python train.py --model="image captioner" --dataset="scattered letters and digits in many colours" --train_examples=97500 --image_size=64 --crop_scale_min=1 --horizontal_flip=false --translate=0.12 --color_jitter=0.1 --tokenizer="word" --vocab_size=53 --encoder_arch="caformer" --encoder_norm="rmsnorm" --encoder_norm_position="pre" --encoder_activation="gelu" --encoder_mlp_ratio=4 --encoder_head_dim=48 --encoder_fused_qkv=true --encoder_qk_norm=false --encoder_parallel_block=false --encoder_inner_norm=false --encoder_patch_size=[4, 4] --encoder_conv_stem=false --encoder_depths=[3, 6, 6] --encoder_widths=[48, 96, 192] --encoder_kernel_size=3 --fusion="cross_attention" --decoder_width=320 --decoder_layers=6 --decoder_norm="layernorm_no_bias" --decoder_norm_position="sandwich" --decoder_activation="gelu" --decoder_mlp_ratio=6 --decoder_head_dim=32 --decoder_fused_qkv=false --decoder_bias="all" --decoder_qk_norm=false --decoder_layer_scale_init=0.01 --decoder_parallel_block=false --decoder_inner_norm=false --decoder_drop_path=0.05 --decoder_kv_group_size=2 --decoder_positions="learned" --decoder_cross_attention_every=2 --decoder_tie_embeddings=true --init="orthogonal" --residual_init="none" --optimizer="soap" --beta2=0.95 --learning_rate=0.0026 --beta1=0.9 --shampoo_beta=0.95 --eps=1e-08 --precondition_frequency=50 --max_precond_dim=1024 --one_sided=false --adamw_lr_other_params=0.0025 --max_grad_norm=3.0 --max_steps=18600 --batch_size=256 --epochs=48.8 --lr_schedule="cosine" --final_lr_fraction=0.1 --warmup_steps=930 --weight_decay=0.02 --adamw_weight_decay_other_params=0.05
Rows from block 11 of the image encoder, named by matrix and row number. Rows with one number belong to one attention dimension. Each number is 50 + 12 x the weight over its row's rms, rounded and kept within 0 to 99. All counts start at 0. After the name is the row's rms in percent of the matrix's.
# q: attention query, key and value (stacked) (encoder.blocks.11.attn.qkv.weight, 576x192, the q third), inputs 96-191
# k: attention query, key and value (stacked) (encoder.blocks.11.attn.qkv.weight, 576x192, the k third), inputs 96-191
q.169 091:51 65 52 45 53 34 35 62 53 49 42 41 64 77 53 48 52 60 75 41 66 48 36 54 57 64 39 37 42 55 57 39 47 63 40 56 58 45 45 65 54 61 73 42 45 42 61 61 39 42 50 52 58 56 36 50 53 33 55 37 51 55 61 39 55 48 32 60 50 30 19 46 32 56 35 48 38 49 20 60 68 53 15 54 56 62 43 50 46 55 55 34 72 44 50 47
k.169 104:49 44 55 39 48 55 55 58 43 42 42 25 42 60 37 41 54 14 36 50 75 61 51 33 46 35 67 47 63 53 69 46 42 43 51 80 43 59 56 59 31 54 51 41 39 53 63 46 56 50 42 56 33 31 48 63 46 38 61 66 62 55 47 75 40 12 67 48 52 53 49 57 53 54 52 36 58 69 65 48 53 33 44 45 33 23 45 42 73 65 50 79 47 41 52 60
q.170 098:35 37 42 65 40 21 70 61 29 59 55 47 57 40 42 53 69 57 53 65 62 72 62 43 67 35 49 70 39 41 42 46 41 47 47 54 50 40 35 51 56 56 66 41 52 51 51 71 71 50 67 59 45 61 58 74 50 48 59 33 52 21 64 58 57 45 47 64 55 57 61 63 58 49 67 64 46 84 51 62 59 43 48 40 45 67 59 55 59 44 45 70 69 41 58 64
k.170 096:58 59 56 50 59 46 43 46 44 39 55 44 44 76 65 46 50 66 42 58 34 44 15 71 62 53 45 57 32 40 22 56 62 56 56 42 58 64 38 52 47 73 51 42 34 71 79 39 67 60 45 45 45 53 54 50 69 48 63 68 50 53 46 50 39 61 49 54 78 49 66 49 49 35 51 37 56 15 56 55 48 91 64 72 39 40 41 57 37 61 43 48 57 48 48 48
q.171 116:30 60 43 54 59 50 71 45 33 52 43 49 30 51 36 57 52 53 62 37 41 74 42 58 64 52 62 49 14 50 51 38 53 52 68 43 51 50 53 56 58 56 48 60 44 52 62 35 44 61 50 54 30 58 50 50 66 53 71 38 49 43 45 64 43 51 56 37 50 62 52 33 45 49 79 69 79 40 39 64 46 58 38 56 34 55 57 80 35 41 51 35 51 37 44 51
k.171 111:65 44 55 61 54 51 38 45 64 63 29 51 37 57 43 54 80 50 60 28 40 42 62 69 58 43 58 53 58 44 66 47 51 59 48 78 34 55 50 53 59 63 65 45 56 56 71 46 63 49 54 50 29 46 68 33 65 45 33 68 48 62 46 44 54 37 41 65 61 60 45 43 37 31 46 65 50 46 58 49 36 62 22 42 63 52 52 38 44 27 52 46 58 58 52 39
q.172 082:50 50 36 47 46 57 38 41 47 46 70 44 66 40 55 52 65 57 50 29 61 43 48 52 43 40 40 46 40 55 63 56 72 53 51 59 38 33 46 42 61 46 41 55 45 47 68 58 21 30 59 27 67 40 38 58 59 36 53 60 74 61 41 57 61 45 69 44 60 53 48 31 40 49 57 76 45 52 64 66 43 72 36 63 70 47 66 56 63 44 40 70 58 45 32 24
k.172 082:34 74 50 36 52 50 62 41 58 39 40 46 29 47 45 34 74 55 52 34 41 62 55 50 27 55 54 43 56 69 66 55 32 27 56 53 38 64 43 51 53 52 44 45 53 68 48 42 37 49 32 53 41 49 60 62 63 55 35 54 34 46 74 45 64 61 41 65 47 62 46 39 58 50 62 67 30 46 23 55 39 36 32 47 36 78 45 33 56 54 61 57 37 34 35 20
q.173 108:34 61 49 61 41 57 48 13 60 60 67 45 62 60 33 52 52 63 55 34 29 36 45 67 54 63 28 46 42 67 47 43 60 38 51 56 43 40 25 50 58 49 71 69 58 36 30 57 45 43 56 80 36 39 58 43 60 64 49 33 49 44 50 56 40 50 42 59 48 49 55 51 36 43 51 32 61 42 44 47 30 54 49 54 61 59 77 37 74 45 61 59 64 54 39 64
k.173 096:45 26 56 65 37 62 45 54 52 57 58 61 39 37 42 62 31 45 54 43 40 64 31 49 57 45 72 48 57 50 73 42 44 43 41 46 71 38 48 49 35 52 55 26 42 66 29 54 45 54 49 57 31 42 47 57 47 56 54 60 51 62 56 62 54 28 74 65 51 42 50 38 44 55 65 53 57 49 40 63 40 31 44 78 36 50 63 32 55 50 50 39 46 50 53 35
q.174 102:55 75 43 56 45 44 31 54 54 48 71 55 40 78 64 53 24 59 44 55 45 40 72 44 39 47 55 37 48 48 36 39 38 56 51 37 66 52 53 38 69 48 42 56 29 53 42 32 41 44 41 45 77 71 41 28 56 74 61 58 56 58 62 46 42 33 57 36 47 47 41 46 13 53 47 56 49 48 39 50 47 52 51 54 64 60 47 73 47 34 31 55 43 60 37 49
k.174 101:43 68 44 39 55 56 62 75 55 54 32 62 40 29 39 62 62 44 67 56 69 72 48 37 51 58 71 42 50 52 73 41 60 60 37 61 54 55 54 59 39 48 58 42 51 42 42 56 50 52 21 51 45 51 55 42 60 55 32 52 64 58 56 39 58 51 43 67 50 39 36 35 50 61 47 43 54 57 46 28 57 40 52 46 60 62 67 29 61 64 52 36 51 42 40 56